A small image flow-matching model, trained from scratch.
Training: soap at rate 0.0021, batches of 128.
Data: trained on rendered scenes of coloured solids on a plain floor, 97500 training examples, 9.3 epochs.
Rows from block 5 of a small image flow-matching model, named by matrix and row number. Rows with one number within an expert belong to one neuron, the router's apart. Each number is 128 + 32 x the weight over its row's rms, rounded and kept within 0 to 255. All counts start at 0. Numbers have three digits each.
After each expert's rows are labels from the 100 images, of 14976 (inputs lightly noised), where the router gives the expert most weight on average: "patch colour" is the nearest of a few named colours to the mean colour under the peak. Only what is clearly more common there than usual is listed. The data: rendered scenes of coloured solids on a plain floor. In brackets: how many of the 100.
# router: router (model.blocks.5.mlp.router.weight, 32x256, trained with AdamW), inputs 0-42
# up: expert up (model.blocks.5.mlp.up, 32x128x256), inputs 0-42
# down: expert down (model.blocks.5.mlp.down, 32x256x128, transposed), outputs 0-42

# expert 1
router.1:096109168116089137127145103099162197139161147133157109090106114106150091144108124147204146131099090138132146138142132101093111140
up.0:111148162160137044121146000108133085103146116158108104179101128052113135151108151147151117168134100131122073142114130096149000133
down.0:048166111125152203128092179154096079105140078169146098151103151138141142160137126167117116151136130136127082053109116148126136165
up.1:103148035162130112103162143124114103092083150139028117143133151115110148118057174117145128109159124095117173105113108110193092153
down.1:148154179202085140130066160130129153123179133143051133159100190136156149065204096117143158132162136115115083113155123102064103165
up.2:165125150124131150119133159131082142199144133053117111115169057098134088159085141094078214210137089117102147166131140104132139104
down.2:127137122097150127092128131105167103117105177016144166099189068127123102103200113164058040180127118106139153137140109178137151112
up.3:171124093148103180145158171072174163141119143083178119153128139141123076141067106140154097191094116141144185158085050131081150143
down.3:053136181147154136105058144094083128152150123127146125135118159156100084147166080108180113189134148136103062090094161100145135144
up.4:191135158139080142114091114133139228083111085157170123182093196144155125164087125118146198160095139140137175085133103124131086048
down.4:119117112157148127131076181137094058155157093185153091218100169185113110141167083127123095123080124201144103137135129145131157076
up.5:210055132119165119159131100108130084163121170137181144108083174135124146131237127129153126185165157087129137129128104142106174134
down.5:113046114110072168173126153155131116088098164161173149129058160141140144140018117111139154177144155107104121132142132131155143137
up.6:157176181211082141177137119168187117113131122133034106161162150105106145130121126145068095104159132144113164136110128148115135144
down.6:126168076212149123154131117137073155160116098131029125159156162138141160116121124121065164098169120082158132144122109164129142165
up.7:097101141173092157085164144135111140113119170101105061169158126133109110139156117100162100087135102142122149125135119180153147160
down.7:122148129181131153079130131100135106134147172101087036158171159082120125111106156156184172077135089172136110118151144072073132174
up.8:128129130163108115082126190199170099117076161094124076139143111127136100113162121097087181098116127190135116103193150097114077131
down.8:100121169148171135111111124212121099178160174101105087151160140122139111112089137193097101102080114189133171171179114138139122138
up.9:119137126098155109040170156120138149101169142130058110187146109084106117114130137118157178126087125122152167149140090113109095088
down.9:189154107100133163054141142136152150113105131143079154191140125098120069061135125154138068127089121151120128094167132122135106120
up.10:119116149114192162121117154114129090190151155148158129214140068148112199118164121118143107128158071072092114130175132122082104158
down.10:132081147110027111125191140127123152094098160142161124202132087112140201124108124155104173127184078051144105147169122141194119086
up.11:102112152131140132107154122094126134138152140096143103167187106170113176141122148154097122127118108093122148092133149143134131083
down.11:149133107146146115094095116082179076156089145089136161178148138125130184135138088125056127133122104070113130170130119124132134080
up.12:143136149138156101075151097088117142131152101115118104108165139128212157130125130168115146100069147175137133099093075129140176159
down.12:129164114128141130055115117105183127104102098113103125098172106135041162122136145113102109107085149177135122143110179164140144144
up.13:138154155090167164111164247175156115097139119099151064153118061156136220106120122153075162126085176143154143139146121098056095084
down.13:114165072084157114162126155155128064158135102159165087141114089119133208085147160131077081114134192121094157106112137072220161111
up.14:152174149132051104109135000160169144076150145140195140105159122157105131170133028195141109132142120105148130101092090146125231175
down.14:121147113136193100098102037100136138161119122130154112096092090126161086142142177102142140156112139100110191147131124164153128141
up.15:118105117123160132201176159125130077097141101167120129097174121107106136133128139166184130127150116153135148103107107129127121038
down.15:130101145127127112183116122133156157165138095183123145096158121102128151122148115107158120146128097161104135149104152134131136035
patch colour: brown (46); red (27)

# expert 22
router.22:109108107137129045153094165099105119117091116144118145144139150136148133059114173104123103179120101121096156159113124123156130131
up.0:120129143139145081111177136094112132166140121110112074117137115087148095104091161084105153094135073152098056134127139163118128143
down.0:113167128156117184127117110109166176128138151158153052122131144106118125165142125115143136113121123107136140138107189169139107106
up.1:076104139111161118155117139144072150115125143113145053129114119116164056128089162131150172094072121121108112116161128145127144149
down.1:158139119148123036150177173118158139152130154111197101133132130139089110053139150146129168093099142140141179094157146115090146122
up.2:152128070127158158111179147115152070084168091122125188116154156116110103129125145084095126208145145087129116190149115098148118112
down.2:115118161142143112122025138130064148179098217115154134092186100089117122157158130149100126163089147152103099096082115120068112148
up.3:173171150096137096113087123129134114165211067163125132131154180144096118098179127145122128142153154167105063179106103138154112157
down.3:111126110167141017111115147157152120156178104175121098099103114127144097161127133155142098150123135120126135075123161106147173073
up.4:196098164195185137104086120123142207044067197104146093102087157094127131084082126159114160147103098118154086099087118138122153108
down.4:100122103146092117152171163077132122070165134079126039151172166139102139124135110134129166088105116145120127143118110165126146114
up.5:086110119152186121159131133085145170097199107134139075147094089104175151158151168166120133094111148118102117115088112115106109132
down.5:177142128116157082169065182128135135083120105097159121092136120099129155134151094112121149149144172145121188162134128109126119120
up.6:157103147099089094089175070113092069169113156114134127107111103088130110178112177128129132123139126034152124103161176133158088091
down.6:088099173141136200148082158103143094139132116155145146102121162108104106054136195129098151183145124125101089153118147109093102138
up.7:190068116132202041125174163116180092049139176126139094112112107162050116038121130131081177102110140092122121072134123126170103136
down.7:139114100105095039110082184136082096136157157150094069146143120073104137076112176177096125142119110106084120148125170186099093086
up.8:105134110169123025163116182171145109126103101081129128135121117188125116129127117157170108120083095128193147073163139110173098179
down.8:122112113129129113108149188136037079143121153106111082145085141097155159104128073112160103116074115123157117152138112150085127100
up.9:113134142135206101130045093173132147188154119130161154118132091143154131165102085138098130105108086069117167115150122160125175077
down.9:164088146142036043124163170071108124077170105109124123128159104155105162145141117145109145142125151107101156132138096162120255106
up.10:146053129129108234138105144057140128119120165137082143150075152148102123165145093141165087138158108179075121157113065165089190110
down.10:026121134101140178107149138110124192083142158115138151141151107088150165216096135130106159132134141064144110135094181097105178145
up.11:136102105129124205088122110130139115126097147144090137119143154110116140115162163102116160130085162184108123171092119077121137101
down.11:131134091159116117194132158122140128046132097103151165104188113128213141184063180169114109087117156112146164134161101105104108106
up.12:118069121130155088117187112149134129103157107136131205128120101147123125072153138181089110144082111131130158092141099076100149113
down.12:086145127099101192156066201069162196117120104113160105155111085132123066095137110133140131142114100139152144181175090131128119111
up.13:160150075164152106082101209105165135156163130106079151133111074176126104111117111194082120126147064145140097147120116177148133126
down.13:099121146099030123154191179142156111136131119128082150133110146123148115134102101152042129077161165146070192139128140078131172048
up.14:178165178127178138170047114122112072133156123148115090132068108031147125114083126167157093105103124118107072142118132101100193056
down.14:036143109132007144094160127087130173073090121154179131145088134148165115167092094123131201141185167168138139131189114132160208129
up.15:137152127158098185144133111111095129103081155164191127160091175117137124109126129201095114104148118063128097128070127136174088134
down.15:106144135148229171125132150120123088131122083171123137155088178113114112084118120055177149150097136163141107147156099129113122116
patch colour: brown (33)

# expert 13
router.13:122103119097122194179076171126111212152121136138102155125130162067148120153154168127164121085126139154081096146152158071145078164
up.0:110140141117132146155160116095114129124152124150166092144117123149138176129105144127086109135200087119115143190111129176105162148
down.0:229131122124112049151117120138177159142137178105134137149154125123124103106159125051151143135117146105099162197161107168086122138
up.1:184136093143111125122172196093109203162108119139143196147170097102108123140112068118137093139167120103169181143124163109152038139
down.1:088144141111087061107048231096156114109183113110140097140148125126141129128131168135088124102135122119089128111103129147155051140
up.2:130154146103130050165149137185114197140090134122118156119140115087116153140095130126158187121093126119141154130127119072125042131
down.2:034112125097168165128070160089089161099141132059138132132110057156148134082122148108146138132128112157133105135128122185128023132
up.3:181137093125135109111181245108103128151187114094103088109118084126095117103151100208099129120124132151143131123163108121158095113
down.3:068154092151131022083074160167153192110114099153138109143118079087127124169139142114147132132126136125162052121113128168135082147
up.4:084204156178183169187128124123197153134214113137137150129127102103143162080137155144165141154100129113121159091132070175128206088
down.4:116141141134122178173118114170062109127028127139091150129146104162128149140090103107163127163083127147136153133158143055141145131
up.5:194115167090087199143059152154150068167100132117128172148139082119163063136118145137025142076125170195131163137172114186107130090
down.5:142136124113176198161207161131137146078139102166114152131136141166104076066134113121187103096117146167157144124152120073113123158
up.6:135074144142147092115203075167108105128090039120106115125151146086123128120128136128034104107155131098104121115140100172077217104
down.6:058174138128102090118255069141214103086138102163097113104157135178137127071108124131128129150143135115097103148151170207131217180
up.7:147097129139089202087177147134144126146102065105179155112099107189135163137090100129114177126090116093068070166094101115114098115
down.7:127109141110178102120116118154100162074157131161145072134117111132129100063124119108083113129105113167082140110101087114167102141
up.8:084083161136084140155119100103198116187100122186126094120124131166110104103144139184165146091148138105085123097109133119147094132
down.8:109141121153093126141044186136102099122126101148145078152114099095151137119111148098122114136104117110148119086091186093088154106
up.9:167146143136180098122155110165112164084176115105160125106132140108128102124140139080124114124139109065149081079119127166149101158
down.9:145103102128114096114131215081156151115084123141122136157101123162144158158097090170108175168127097109175081118131169191151127137
up.10:157114098107161074096161124090133118108111088094083104168146100026090164108112130060117100120185102085208115133125109137094146106
down.10:153135111150066154202181115142119134083116123138131099175121106091110148148133115126099122124092101136130077100128144025109179103
up.11:127121118118032167153039087193075105163123146108144129184095123124108131111133138152130165100117138105122149073117139162172104145
down.11:232102086133045096122150070190159135096142132119101127173154057112112173176136131127098105161097122119133028132134177100114069151
up.12:111146113100039215158140103103119156100096136137137200159145169175140123081147176095095142112177131178177135159125147116093075135
down.12:196179160087191211107018134169152114202171111112108128138119120102121151133117112178139103117160124089117152127117157095120038104
up.13:117190158128163177124132170189088100085095145161126161169099028149161160068105129131107109116134118144121140099139106098134163153
down.13:099168118168145141135130089165119167197100106140152122141113074123104160134141117140106075112132129142203133144123169091128190120
up.14:132134145113180132099206098187108023096113160082181145154111126219141149062127153086154155102093132103114180080121178128134117123
down.14:150130102159217141149023222089118169138067145136137136129160085121122123105118140106091114139116116137121190120144135081165114120
up.15:255130107151107074160114031135103118139177145115112117108110145123125047098160128144152182129141136088136101094122101102148160103
down.15:102115159169128099155092000127133121128125123132131142122135156218111116105122129142150074117156146094153060140084121082122151107
patch colour: brown (87)

# expert 12
router.12:116123107158123051176098223123100109098149101124158150155132126136129097059141127173115123180137125097156096149083132136139196113
up.0:082142118098026093132162123161115127111164067123145115147150129170135090096152126117067094102150123104083130105170132109095049120
down.0:232118123132210102145020091157114058176175109100134129130113109092151106091092140137141106126190131106130104161113146181138043099
up.1:112162154198196119094116187094185122141176160114148085077112097198167124133138133161158134131145118126082096130070113142111131139
down.1:169133066130007138131214159136095120143128167098126068167119124029075179079147126151129120145121102116124106143126177120140138098
up.2:172059138068161064172113082153157193123128146146156085108183162138130106232111139125150157142089130109169168120090109156143181122
down.2:107086117113074055129153030142072083119158151087146166149114104120137126117138156107150098164098084079109082122107165106106203136
up.3:147103142142175166153092165101121144170077154138115096104141150199134129114080133115127175184143122120091080105158114134170199190
down.3:151093113147078208109142177086140159142161125127160071101138156031106108140136160143165142145133154094110187107089126156121129107
up.4:214092096100104195163115093106110142078144107092153117151091123086137149076169165083104094055131108139109159132156142092123164092
down.4:136101157120253078140147018115098098176146124134123216102125108116113117053115132097156115125102143127123049134135197132131098131
up.5:133178118122068136147163137099101137159136121163101157097101098128144120091115134163089175110138127164080061124087157141117088135
down.5:103147105137149123162107121164098107174090068124162132087121121196221101174151127126104157177161100132130213165133140139149094068
up.6:149117143113106095119210178176085066144155116088120102139135142094127151117149127128055108181105126142039108140130197134134138099
down.6:106095072104155106164070167157123137133111119135129115131185132205128108171143136092133102114120118132161171113152046121111091139
up.7:151143088173134142165088061098128158150204123085110155090154102148143088181085119118191177167096083126100182112085140109122122115
down.7:125131119135136135130149124089114107103089163169104110104162085081119111177152150132154072182122093172118069115106125164102145143
up.8:083104115142154116126211054151152104176112145153154125139134137167127149166151136151065157107118109193182142123130197098138098089
down.8:251183114174141061127015092123113159083110152113133116129143113060113157083116129097116148115109170187118090120156054125198101115
up.9:047100065168122047088223181093125081090216100112152172154102135142131166188092120092114078173086146150143168170129191125105050135
down.9:201115141149176100109003127048135135133110139124131164112116143135161131117136140115222164184110100112123058111127116168152025146
up.10:152072112121188145082117150119183163165129081144115162182138153104082167158197153131131109144157083145191173169119094129130170078
down.10:123147146138111113139199219108097091116123129123138213149103149175111152114123130101156137186110148150085161111137111126141148110
up.11:155128117114098111101101252081214168146122147106143185121084157131136114146104111111194105106092090146127100140130109175140157108
down.11:067101131140115162102171255095061143091125136113153195095100147128148134147141133151156143077101139102125101131108106056108184140
up.12:208213163100064099159200208157079121164106096146149092122138180117083131138148093178126084143116096110102076064162156108140088121
down.12:063207079180202139121057166132157130153105156137150056117116109125079115128144145106135107124166140148151127155101112132143090129
up.13:116096145168246124146113124135127160178143121169152152127174175128096090157140071139152127149154107097136132107139162162115176145
down.13:162163106122117107156121183142142106086101106159128162105130144156113119074087130154083142129119146128083137127141093107115158063
up.14:164080130120114127095175239176122134118102122122128103163074125150129114240111128137122157095116137120088127139178093148124063134
down.14:024087137140164158178115214154117094128133152100112186157113105087143092091178117131111157129128108127182033076112210083093073124
up.15:087161137092115124125121129173110076171128166102187148184100105166094130103116131133110118113117132107137130094119148130063194125
down.15:096079107133169098121124142124077187116108077149096109158124120100067172081193127141151133163126082159199114107141127127095157164
patch colour: white (63)

# expert 2
router.2:140098117143151087138086230085142120149155167177145163130129126099118136077093137155113136116133096118092125155082157140125182153
up.0:147162182159172142063130121126038100118130150107137090075151138052153189162163064129182127119127155108090084123088127104080066134
down.0:093204109138092173100110138119193177130105178174137122137170096183113201179088184096156180186088159106169107154102172112147064136
up.1:151116107122129137090136149082170156062134136175166127139145114135156160108056171140108113106119123155155145064120129125133162126
down.1:238143135130052097092067101125148204158103122156138175143149059079126142111140146136123121148151117220137191150131139146068125151
up.2:173115097151122120052167130136120187104136126151129160098104118135129125147160160129130058145111178188119054173135110151163170176
down.2:066157127128140150107092067142137102129118133120099154118120124168110164100130142124147134187111146151156246085144147148104159184
up.3:137144084162187107108140162102173152082110152137130105157149130070106149081102171152185090160118085130192139145137152051150073144
down.3:147064159098075152135084143134100150140152137084135131151126189072165196147132096172073124118092098132073107124101076183079033103
up.4:128134143148167155157186113110118077102140173169167144098099097103125120125116129141049146151100148132087087136125128116118181131
down.4:184101129159094155142070184139155161138106138143112180099126081149137127119123089096114113163145131111128096133135139108129178113
up.5:130101115130157113133139159162136101111076073058098104146126061180136155194163124158077177087109148145176175100102086181105091121
down.5:117143101134138081131121135135132143095154075093121126135131083107083103092146151094100116109121135107112066128117176082195088178
up.6:104088117109255098177114117143118108107076164069131114142128155138142109146106108109152133152124201115117129141092179158155173131
down.6:149063129111058119179185115069090097113150168086130099104116143182151076098163141104186137135161140105095158131116102146109193101
up.7:119128178167112116194084167079126177144128093126094143106065122122147226046156126158122141146117100136154156115100111103109177093
down.7:196123096116138089169202225119101130094138115125131145140101103109094175071112122102101079093123152101129152130133180084087089121
up.8:135092184184082113147144124157137116168079179123066147132161136177117146089132161107111155083061104091119155105097068087176072132
down.8:116145136121169195093115152099140107171157132072127157095111126146141130076083101126166117092146127051127102116122146158137004104
up.9:108169147133126133135154149167092113126100099123139091118146123111169157079122174105135141081100151158153095057136124157129061168
down.9:157172133158189178129058168143114132084140071088085086116138087130127095139102118120228095104096108173146142154171074118122095129
up.10:029127114173157182146161120095135159107124150125085047181133138133119151107119112107129111118136177053095143132135106085096117094
down.10:189129118181075069091097099147124117145145112109097074153148118112119096059104173153153136090127175129188107113146161131172101073
up.11:187136147122146084128186124138122099124171136168081099153124128091145157097079172106182123131105123189120162119128159180098154167
down.11:198144103142083085111037039165164141125124162156152098098135080184162116143157142088190119137066147140113089116135112132149072130
up.12:063136181151114165144172080137121150136087119113143106151126148076095092143106144154138162112142159186153077138163177108124156091
down.12:189118139173127171100097082143112093113114109179140106115134171168126137129156117110203150137125146209105200127130066156070249115
up.13:079127117116172078080101113143122186135109148144128099074103126148139131148098126087097161143093096079126084155129100138093166097
down.13:172129150130118150154138062149140104100190154170137123138134073121109156132124143172094126123162093140079176137123221136136252140
up.14:185115175090148101120153171178103148157086137120146072092095128148133137088142121137139162096141115104125087123085077074099177088
down.14:094116124098155103166096103206144148154172128100117075129129129106133147161123137123066113099119136088110171174145116157113146127
up.15:174124118097163128063026134133162108175099088092093126136136108100095191097165130046117073152132126217135147134121114116145214148
down.15:118095100138115087126220102091090177080114119141138094173138119128150140196114096157144167140142123159165148163139154146093230132
patch colour: white (92)

# expert 4
router.4:153126095147138067100115183090154105170163194142112112126100104110131091090103136205109100160153114105130118120107094149121151094
up.0:152095120098153096125153173136155091128165115123094111138190165216135156079129180067088169109153151126096087110120166179117143120
down.0:161105097128120122103136191103122175164135150136128103147159136129157074228159150107128120093133110053192187129103151094141084109
up.1:192114133132072100115167151121134120060128083129158184123133146191081073080157136184101176112142148143120099116176172087131091078
down.1:173176068146185066152180103122147112156126103125113098208162072129110122201122143094116140101110113154120126140099108117151060127
up.2:086119168096163107137162071119103170086140184129149096128168145133099140086102116162109129131142105152136187156143070163127102150
down.2:145175115135142104137204112113137209125143144136131067153118099119149128092130086109086124183072130173148134135156098153138233132
up.3:116180115165096082132058144174093176167121125126138140133111106129164115163160148115127123123169137144125127157145088128141183076
down.3:111187139150143144119201147136137102153053118128173135121131085113133128083101112130086110123158145160166093133105127053131149130
up.4:182073087132171139115106182094122133190125112153179107086111146055151080152133092160140160088085133160118162155103082155113129116
down.4:087104146108118094154178147107128122114145100104156131083123165226154093108121175086130104092140116164099134119127092121119104132
up.5:136160133053079177142142108153116123127103045123158096160112147141108113129163113161095141144146158168070126156190120177166072115
down.5:103114073080166179132081138117115144131177107158110147174124117131103075112142116111047112152151085130137124124134092116127017088
up.6:094085083179175125126033182111169172149057122103096131157086110140102161072154113116128130113134105155157156138155127133147109116
down.6:148098152118083118155216135162091141086184095122128084153113139128129174129101127152032122107120147175093116134156183128097207067
up.7:178136119126117124163109129179113158098112112137164073059071132068182139119154105090083099134146123117155134169070117080089138172
down.7:075219179098174103143140117121149142148207111131155140158176141158066141130096114119066138158088115094172117156095141068143165153
up.8:135154164123250161187107091111084136089126113162154100114091098162131134137140113138131143096126094158128164118093150102178111157
down.8:194185099132074082144176121125180144156115115117091101080047137068105103136104105114113098132140099143119129133164094143157093109
up.9:161174122142205041107119093159081151175119123147099040101129086124155142092120168137097108106127125152107076121130172023139093207
down.9:150182124127141140117049077152173141172138150162135066087134106089093133159168116124092141129133132196164115133162123238087110183
up.10:100181139142067118159091237080154135151185097177095105096169113134083121130196116188103093118122138118144081101132103198109174118
down.10:125163111138139169142133197103144165089102081092070112118136095128095149066119111159139168128117114121109180142131151139156155137
up.11:083095119102099199159121211148189177106074091103185121112148108180091141137117114086111140173138158079150155133140137156139148111
down.11:198131138132138117145130192148119168135138118117079104157142082117193154129063172144120157152164155165150144136179135164187136063
up.12:118120111069138169153137076132163154089128117109167128113148188065150119179165128123162174139086161061077182150136129138170118131
down.12:177152191133103099155087116092171068190121112086140111108188150169133115098101094131099076150131123088099123113126112127086128138
up.13:113125154143109118150084125106096182117154135096145145115068107214138097132072111130056144132165182094176158136161158187120148112
down.13:140124096189175155115102136059072162111133146141156122149051141112123129111199088154088148124115159130117135122149112109099111135
up.14:122171113122077110151141126133137106107117131124092129079153137108126121119182113108116150103155135123116086098133153070068172090
down.14:209167115116164145182153191128072099133112158131141068035107132155149094098082185133139141116143162101140099167109159146155169056
up.15:158065084134137117071175046102105082130136125152112120131103118050169131088111095114174171149152137131148068118118151129155107126
down.15:099104188121087155089000118169194138125151145098136115115147101115130127237110110142108092183115145115077168139111068156090098139
patch colour: pink (66); white (34)

# expert 31
router.31:137117070140086031147095209107102101071142106123093145135134157121090153087117155165096116108165145112130104170142123124130156100
up.0:104099105143087175083177092118101121188207123099107169107163156081162155115103206076183139140101127139101178110149103105112066133
down.0:119142117158109093136139142112146227170161092096108108183128140132107102173136161149111109140137096094141126145091187065126155111
up.1:133155126141132113087134133136069095114132117122133110136147153121103104043179099146087107099200165099134114093147152115080060092
down.1:057139142112157158111044053073130134076088130162114149120173168138105105143126168107110143110165139104132000123116167119124055166
up.2:179146172104139136140074079105108168156091134116107109141125096096131082197165142157118109132146150205139150169132106123111162173
down.2:085224105138161114130208073112144127128113126120134112130120104177100089201128113093144153128139141152149114121161194145130205144
up.3:119079101167164184160118180083168161093142119119146125112146124140156094145118115144129143128131091189093134114073058142086120143
down.3:067105129126081096156191173078126147083121170100131149152096117161094142143120107115114129051135131143152101175115129139101083166
up.4:050136107156174132154104102095160137157120163111173136189197136107151126159141156131171081136106111136123133151130107135078131152
down.4:173143136117130107158129158129137094090107102119159072111088207131126096112128064138126151180154175130093224130158097130123096139
up.5:153105123124152211086152153107138085152115145093130105136138173114126142123134068150165107134136098096094191123101113147167163074
down.5:145086105131174100148176150124104144067136127096118087099088109113145134058135120070141131137106117145135136088137139130121167145
up.6:168092127152160155110023197093114176204118122112100131176122094142132105126107104128158127127141078115117178127125102134100175100
down.6:063138141114105233121255191104119114125132099186124127138121122152090138148121135120105123111141132114160170125138150118088172128
up.7:134140134172199059127116152049209123131119118124082125143130066103118143048161122149141101126133092114161157123096103112159157139
down.7:139137124105106130094093140095089131111147154113159111152134098145119165041116110164150148111113119141109112152112186127101138107
up.8:155130112148095131119106144111063163075156166148153200150117117143107119080162123113164135128137100083181118137145133118127124203
down.8:146189138115179158128125133133197101140182145159133078103159155107139139184164115150126085119103141090068141146139144150141148162
up.9:158126083107125066131136167191107118135104108140145100132080124145169072220146129154086133127155109157157147128151182102106131128
down.9:089091106145118161180123065152107052113096110131122187130137112119138074116129098066101101132143122091111117128145131119125105102
up.10:187093184125160077149180140143129151151142173112130143110140089146195092061107175075111166101165130107136123082164130146175163133
down.10:133149106147114047085101130150171112128155125081132165106111121126147098140161162117152139089148089100144117156134125108137142094
up.11:178109095138129072092146088135045159137118127196114154123108102097084138100142124131147140150171132059086056114157116137089154105
down.11:089095141146124058127183154109196140120118160166099166110125105158137159103145129157125125145148122109152061168128127114095049117
up.12:150162102192061054157129123147151134072194143140139221141142122116124161077128147127126092182180159155129171148099136133096208163
down.12:195129136129186061150136075139189158125126140135096166135138153199145100255129123078081112155144155154058179106132171088128184109
up.13:123111118162145077087025195111103117128112141088149152160138124190158117116108119163128156124155131125108144163096127109166122122
down.13:184087108149127039186255227163131117118154095112140133116112129077170104073146131144139087103120176088153201156149121078147161122
up.14:115140152140115076143097139216103194067103138089132092103166134135138131000135161125077127104117160116116134112166114139124128128
down.14:233148136141102195177073200133160154114115110133114043104142139050118098119127117136095119126113159178105175131143113134115085115
up.15:099112141137110098148117103171087182151097149112130147126112163104102070098096152115179137070118100206178151139135124140149124162
down.15:159089162098145104108076073088138137099197131097127165174112181130171114092144112116097169151077127240083181096147114154128078097
patch colour: brown (26)

# expert 20
router.20:097122086087147195068193000139100112151112109136129131149131129139131142114081127127093116151185066135109100178101128141165094120
up.0:105155145078189064131139158072175078148099096150131074139158150233179179203118112119127139132085146103136157092103106183109165075
down.0:122101117167072127121201092159067097109164159167143125113127130124116159109152106173194114093078123075113194146080165142079162103
up.1:196154095093071164156097096142136103149133150138154115126121080140102142137136159101077101102159157206128046119096116112121202131
down.1:098153109139137210123217090090175138121178116117128143141167170151167088086142153133155093115171118103150140176140104164104167086
up.2:065131150144133115076174160111210082173148080140149105134107180094135128149165173152125126120094169130174131132111156140172171062
down.2:146149119099097047163186130181143135177115122138096139135164153113151121126101127098166097126134097112121108139149119120126172124
up.3:192135140133109143179091009147149102124161120115115111089099106066149167108114157116106161137150129144128120122143073087160086082
down.3:094147154117095136170215118137178113156133125090116145135150176173127163124180119196073144125134123149156109134121132099134118112
up.4:115094095147133016190139090131115126158111150147128137133111127106116137143130130141213118143112170088125125078119139109165095102
down.4:130136158135133065122061025132130224095117151106114136114122101098155132126106114083166112158090102178154106182137145149111151124
up.5:055151117091063139159135118103093111157105126122143147118164172150116097182122128166113144107149147114148163135169091123101175110
down.5:183110126132121196164144055121117088115118137156142058072119191176127096002129105121124141109114127150128115173109184109135189099
up.6:159116133101173121114138108090143131091081138114118120151099121122098072178150124112139131082138148085131153128057123155139092109
down.6:142132131138089102207157097111121196089138155153109151118142169214127111135109084122143167127140156166115175114127151145137083175
up.7:142125150141165154140177171159126124121196145174149137116152144120126170200120107161144144155125114216104061108160185142123152182
down.7:164108113139120092192202195106164126113105130155139101130131148140136062082160152106213116105107140086159160121152051169138176149
up.8:112085123057182126180164025110091058110129109109150187151135091142143154121123160094148120164110071148135095169204121157132089159
down.8:106154114136127122136071110101081059141105125115124174131180125127127141163133111150094157096142129201113158110147112098146049171
up.9:053029082113139117128119126129161143117089097127141158176174082106091142136074111117096148141148113067111192153116142171120149122
down.9:217158120142145153138215130110110139182104170136149127124170126096110151084100103114108107102116144144118195139122101093117175118
up.10:157123187168165144064223026092175161080176090135123158127156133131114154196163142078124087148135102122123153113082165177119222140
down.10:132127131131148105121136084186154097135163129146129091148089175048123132146125093157137092152130149086122161122132105178104135128
up.11:218153124072182150106083074095120028093137156116112123170164070137130108111151126135091117159141118095126125119161132169093146136
down.11:111129129126060118128122148112141161129135117125124092119161122210087134216163135167121164147143104190139111094115210048111120114
up.12:081140143061019106082139124093105131092135119146087121120155126091123130118119110120117121124083133155169123161156180114067043165
down.12:084115161140074181112173120088141098122122159104126145164161121070167165150101116154103098114136172085145056120121125113123140118
up.13:176194173117168114141135076111144055152123136142120170138131120150127150082122137146146102112065125110126118116161156125211128139
down.13:128117094110133080135052123136100001113130144116136127105112183159136084075136155082184121107038103112141107135121122162112136095
up.14:199075134131119083198043166155139082127142153115121208128122211152063151159122133109067147090077168125127131148136151139139072147
down.14:163129119139115161119113026161122123146075092132108122134115144133121147191117107084151167139138105121176126134172158093137109103
up.15:145131107149110249109166003114155199109157138142135118126142148168119079222129145140122125143160135177125079148116178125137128149
down.15:071128125141176255154164057140113087170108116157121107115145135153127130118106101154111094080140148150161147129139062201144125106
patch colour: white (98)